{
  "input": "waveform_16khz",
  "decoder_upsampling": "transposed_conv",
  "beta1": 0.9,
  "beta2": 0.999,
  "warmup_steps": 360,
  "weight_decay": 0.4
}
Rows from block 3 of the decoder of a small waveform VQ-VAE, named by matrix and row number. Each number is 128 + 24 x the weight over its row's rms, rounded and kept within 0 to 255. All counts start at 0. Numbers have three digits each.
Before each channel's rows are labels from the 100 clips, of 14976, where the channel reaches its highest value: "responds to" is what is common among them. Only what is clearly more common there than usual is listed. The data: babble in 24 made-up languages, each with its own sounds, syllables and stress or tones, from a formant synthesiser. In brackets: how many of the 100.
# conv: width-7 conv (decoder.decb.0.1.conv.weight, 256x256x7, standardized in use, each kernel summed), inputs 128-191

responds to: quiet level (58); mains hum (33)
conv.72:151151122149126091097142158145188139148144136120139152132137149141137115141144158157137146142148161128149154120133160143131134183164142148128145117148132140164134157185142149115140157166156133

responds to: reverberation (78)
conv.1:104116162096079125146120120101146126121123120116120123107109116159129117123122080116099137121114111130115110157122118102163079117113137121131112159081091121107124116066110111134082116116114093

responds to: mains hum (48)
conv.90:128125151133105150086127132114155127119130128096123120134126118108159104131121175119118082126171116193126130095131112139206101139137086121176115095118167134131136110180117135121113125106133123

responds to: mains hum (94)
conv.41:128129110166148116147143146142121125144130136156130123161125123137150137141141148155133153138121148156144160174133143117143094133148140128141131133137153119120111138088132118077120135139133110

responds to: clipping (64); white noise (56); pink noise (34)
conv.27:132126152148120121137122112134101114110111102150115105124122105067128125104117097119121095118128131122112128132117121124162132128127089118128122040138128146111127122139118124135114116111113143

responds to: reverberation (74)
conv.15:087114172091108133133118115089123119111121117121118119103102113162125119121119081109101138112111100124112110164112103102164071108110134110125103170083096115101112100059095104127098107109103092

responds to: mains hum (55)
conv.211:087109056126088042088123122113133126132129147092125137131133129124110127140129154117122125120150131127117130121110114119116121141125098122125102090104124132097137119113105133149120119117106126

responds to: mains hum (95); clipping (25)
conv.26:150165154118132070113163119134177153137148129151126138138121144062077110137111106146126032144108131058147132157157137145202158117115122144071145127135139131151108141156139122122108131137148119

responds to: pink noise (52); white noise (37)
conv.223:100091141113128137100105130134098119134092106117115115097134123126089113109133085127116141106101142085094127103102140138121121148146155131104112125142089114111131153103117137127114106152102125

responds to: mains hum (47)
conv.255:146130009148156000131122135159141120130111125134121123122122136148124105123120148115135168118131149129123129104123135127094145157131161120125129127154144120148114139155120143106139132130122152

responds to: reverberation (60)
conv.57:130140195111129125152141110135153134133127128149130142118107153129128112128118100143125146130065110125134131149127144116226142125114139132128138117089065110135092134077124088127114113156127135

responds to: clipping (26)
conv.245:099123091096090071160122092103154115113124121143117124111110117119107110131116103126097087117101107069117116150109103121165162104104098110087115116119131095113087102144112094102118100108120129

responds to: mains hum (46)
conv.194:127126143124112172124140133130118126121128112122121120131136118012125123118118153136122060131114127110124144120125127129158119149139084126129123117115111134116158127077124139134194135127126146

responds to: pink noise (43); white noise (29)
conv.193:149123112143150097127111121156116127148115124116131118119135132132108108136134138123095137126116144132115125042148147101069150139120128146125140110145153117128130162129142124142103120134120143

responds to: reverberation (85)
conv.52:098117155104077129146118113093145122118123121120118121111108113159127121125124089116098141117108106134117112162116111105183086105110139117128109166082111123108128111082108111134082115109111086

responds to: clipping (36)
conv.240:106120135110105154156129113108081125122134145123115100109134091129119145156145128128146101119131107116130126137123108176144098113124123121130118113134092122093101115110140101128083150131108105

responds to: reverberation (85)
conv.9:092118165102081133149120111090146121117123121125119121112108113153127123126125092116103140116104104134118113168116109108195089103111142116128114166084113123109124109083112109132087115110114089

responds to: reverberation (82)
conv.59:090118165102077130149120111096147122116124121123119121111108113152128124126124092115102139117104103134118112166115109108196093102110140116127110169084113122108124109083106108133088115109115088

responds to: mains hum (57)
conv.161:100123046095159085125126145113109130146142154121148150140139144173101138148149131146134130138169164098149142102124149132050126171148115150114133151176148113135136153132140166141122142155137144

responds to: reverberation (83)
conv.45:087118166102081130150119110089145121116123121124118121112109113153128124126124093115103140116104103134118113169114110108195090102111142116127109170085113122109122109082107108133089115110114088

responds to: reverberation (85)
conv.21:090116153105078125146117111091144121115121120120116119110107111157126121124123088114096141115107105134115111162115109104185089104110140115127108167084110123106128109083107111133081115108110088

responds to: reverberation (84)
conv.20:094119160103077130149119112093147122118123121123119121112107113158127121126124091115101141117105105134117111165114110106189088104109143117128112167081109122108125110080108109133085114110113091

responds to: pink noise (33); white noise (31)
conv.195:151129085118151101150133121157081138136123125126124126119145136134138097120124122123086146132152154159114116050135140129065121139110121147149139103142151095112108155111149138138102140137097139

responds to: /aʊ/ (42); muffled (low-pass) (32)
conv.213:123128147125098170159146117114127135134123120137128130135120135131110132127114129150105127136095143130132112122149143124108148107100120136113160105121142114158131138149158109168115115126139070

responds to: mains hum (38)
conv.167:119132142153117088063126143113145120110123142132124117138129104135093151148150072127144145123113117089143158123126110063101135138175161119075120143125143177120187119190124149137127109102138123

responds to: pink noise (49)
conv.248:160130088150165076120107136189108110121091102127113119102133145161124110104115100093126171102121165129095114109112136110088120158124166120109123144146164110132116162121133147117144121135087152

responds to: mains hum (63); muffled (low-pass) (35)
conv.7:101116147171111131069110138124108114107110116128116106102123115053128112114140149105136043107129133117103137120102102114092075151141080104136101079110113165083127114078096130160150107108082154

responds to: mains hum (43)
conv.172:127114146185144096135132121134138138127132147158132136136151122139103184147149075138143108134124101057140150156128120120121137106139142136069124175099102151104174129166128138170121114131131162

responds to: reverberation (83)
conv.246:111088127129111098145104113129098116122109147138123121127136119096128133139130125105117096117134126120108130149108109117165136132131073121132110098116099129083111113107112122167105112106096097

responds to: reverberation (85)
conv.0:090114150108079120146114110088142119115118120121115119110108111154126120124122088113097139113108105135115111162110109105190092105110140115127107166087112123106129108088106112133081115107110089

responds to: rumble (56); pink noise (31); muffled (low-pass) (29)
conv.34:132099134147138032097111130138117112115100108126112102108094111165128098097108098089109149108140146125096092125122101075129103149109161116112112151118094141097131122082112132114117102088096137

responds to: mains hum (69); clipping (44)
conv.62:127138125166116110115117152134133119126117126170124123136140126097111146124132104112174110115146146114128151146126121145144147138144068127117121035151166167123124133137125143122147128114112128

responds to: clipping (51); muffled (low-pass) (34); mains hum (34)
conv.28:140114127148113109087114126153110131140123129149139138125138129066126161127144103120144070132144153118112130154124129088158137152149063144122128025134158154095157148115128149171140117117105115

responds to: mains hum (42)
conv.24:127116089115104045146117112147118115127114094151124147137109143137119136103124084133095154124105127116104112129089143114134136143114140111117118097109078101150119132116091111151123110155130156

responds to: rumble (57)
conv.209:108115074088097060123109115109100108108103111130108101092091098141118102110101127095130155102101098106104096139111094080149148126101142096087103135109137086112092099137101091111147102082095074

responds to: rumble (32); muffled (low-pass) (31)
conv.99:144140065125117108104145150154123142151143133111135148111144149135135093129128133140107101146178170133135134099133158137126133185134121151143139088137112116142134159132129154124101144157134084

responds to: mains hum (77)
conv.168:162160178142164133134151105172176131133120101160123136151102150064098110111112088147129073135113132053136133147135158134183184122103078119074155118157179122183121143157139140128126110168168153

responds to: quiet level (60); mains hum (41)
conv.129:142124077122109127097125129155110136145143134126139138112157148111115159126130102128100131138147177080133128134136146131091136172140105149108146093125070128126121165187144151163103127129123113

responds to: reverberation (72); mains hum (67)
conv.95:128131089103102116090120135121107125124123130105126124132123119062103120127114143117127075128125133085126116117135120114130164128123103129111126107133129126134117125147129113125166126113131080

responds to: reverberation (87)
conv.233:138132185122153152118124117124128130150122120127139127160114148079115114102129111143121105143132124094125124147149162112168118113107116139103157083127102120134120145102150145132119128153142114

responds to: reverberation (70)
conv.3:091130184085094153157124109089144123116128124129122127114107119143128134133126102120119136116097092129122119183117109112214087093115140112123112169082130114117107100065108101132115111109115072

responds to: /u/ (43); mains hum (35); muffled (low-pass) (34); /oʊ/ (33)
conv.78:143146088172109102147139142143146139137139131123136137137141132111069157136151109138133077142148143032136158161139139133112135124149127147054135135125155135132146151175141150127100135141147148

responds to: reverberation (85)
conv.38:092117158105079127149117111089144121116121121122117120111108113155126122125124090115099140115106105134116112164114110107190089104111142116128108167086111123108127110085107110133084115109112088

responds to: reverberation (93)
conv.192:114131105094089135129139116112145133132130128124128142151134149130110124120116141148126144141087129126129114147130140152136118095115134129125141102116187114161125128129132111167161142148152076

responds to: mains hum (56)
conv.84:125133079112090115102121138118106128122131137121132125128117115051090124144126147123130063127116125046138131121138117101132170122134100125085127107128109138133125121155128115120167117109138084

responds to: reverberation (83)
conv.5:092117157104077128146119112092145122117123121121119121110108113158127122125124090115097141117107104134116111163116110105186088105111140117127109168084111122106127110083105110134083115109112087

responds to: quiet level (66); mains hum (42)
conv.119:150125117151115136131137134145137128120121111126123118119128122081080132115124054129105081131124138017122139146134131126171137123130109131055131096128120132130163134150126142107070127122133153

responds to: quiet level (79); white noise (44); pink noise (42)
conv.79:110147128099117102109153155102107156138155145132136148111153126153133163144130083151137155148096141125148147137131136131116094124155142157129130134147121139108143141121133130118133151152138099

responds to: reverberation (78)
conv.112:120128162128099139122131126113154124119128126111119122135123121094179109129127163125117089123163107198126128109125114138215117129132077118188117081118155133129138112174117134124102122116128120

responds to: /aʊ/ (42)
conv.164:121114160063094070090118107119109124124130134091130139099110123147150126139126073122105142118132085141119111102120118095082155127106141116140112155096061082119122108079104123150105106128115098

responds to: white noise (49); pink noise (37)
conv.227:127122157125104114118111130132148132138120125129130139127114146135121114107126114111107138119108145108115121122121132080108105139126142132100113127123121121141144137096114144131134103136120105

responds to: reverberation (84)
conv.40:089116156106078125146118112088144121116121121121117120109108112155127122125123089114099140116107105135116112164113111105188090105111139116127109168086113122107127110085105111134083114108113088

responds to: mains hum (80)
conv.155:127125064136078081191134120110118121105112119163099106117105119140156111116115068136142136114153097143129142138114116131074147128156122119147117152125080152147176112153106136097094129132131120

responds to: mains hum (93)
conv.6:122134130182155132195139146128108120114118132196119113128147115025118160138139150136146074119128127094140165159129124141151129135161104124106124124129129133121088126132131129100131146129135144

responds to: rumble (42)
conv.205:116111130102100166126129115119095127130119137117121136151133149162101141129119121146125129132098118117139111140130135152139082071098126132109141142094145113132124137116131108166144127141126084

responds to: mains hum (36)
conv.96:126131155126075169092133130109178137126138132096129127133126123115154104133121142123117098132151106181130125105141119138180092134136112128165123106102153135133154110151122136114122128113139131

responds to: mains hum (55)
conv.228:143134175115132174173133121144148134133127130143126133124142136064105114131115118141139080127098128075130123153132136188189163119109097131112135107131149094142103133130132094123156143146121156

responds to: rumble (48); pink noise (36); muffled (low-pass) (34)
conv.35:136094113155152058118101133146107106113104098127110096092120105175129099090099099080104153103142158129079092133118107095122091154106151115121099170109093127083125125059102129119120110089080142

responds to: rumble (43)
conv.251:130115154119169127123102110121107097116074098133105086147110127154107112084090110091109143110097116097093087139128123107141098089078140111087128134106136108112105123118141121134133110111099088

responds to: reverberation (77)
conv.241:125128178105160180108130104123130132144133148131138142149131146132108132146134152154144136140101117133145120120143144135106157108115143132127158163104111121135135134097150128151170121146151085

responds to: reverberation (85)
conv.17:107117160101078135150120114101146123122124122121119123111108116159127120126125091116104141118107105133118110163115112107181081103110140117130111166078108122109126112079112109133084115110111085

responds to: mains hum (75); muffled (low-pass) (32)
conv.42:136146117149136080105144145130131134145136132130131146151107145120130114136139134152125126144116132126148138135141150103089147148135138132117153093113047148136144140131138136100127122148156124

responds to: reverberation (80); clipping (30)
conv.224:143119130128066157135126113146109128117126110127122131116116146059120155106125123134125074138127114104120112200127132095217076117131067127114132058116136111140145126085124120183123115144140063

responds to: pink noise (43); rumble (31)
conv.19:122108095150143067115110137125093121125115125130121115099128118167133097114111117099109160117141141145103104118124107124094092137102145126140111150105071139094121127060115116115136119104084136

responds to: muffled (low-pass) (48); pink noise (39)
conv.73:116129129147130088102118146115136115105118123132114108121130103158118135128129106105125168118105142121128135128118109111123099118142156119120111133127135168103148123155123130132140126103122119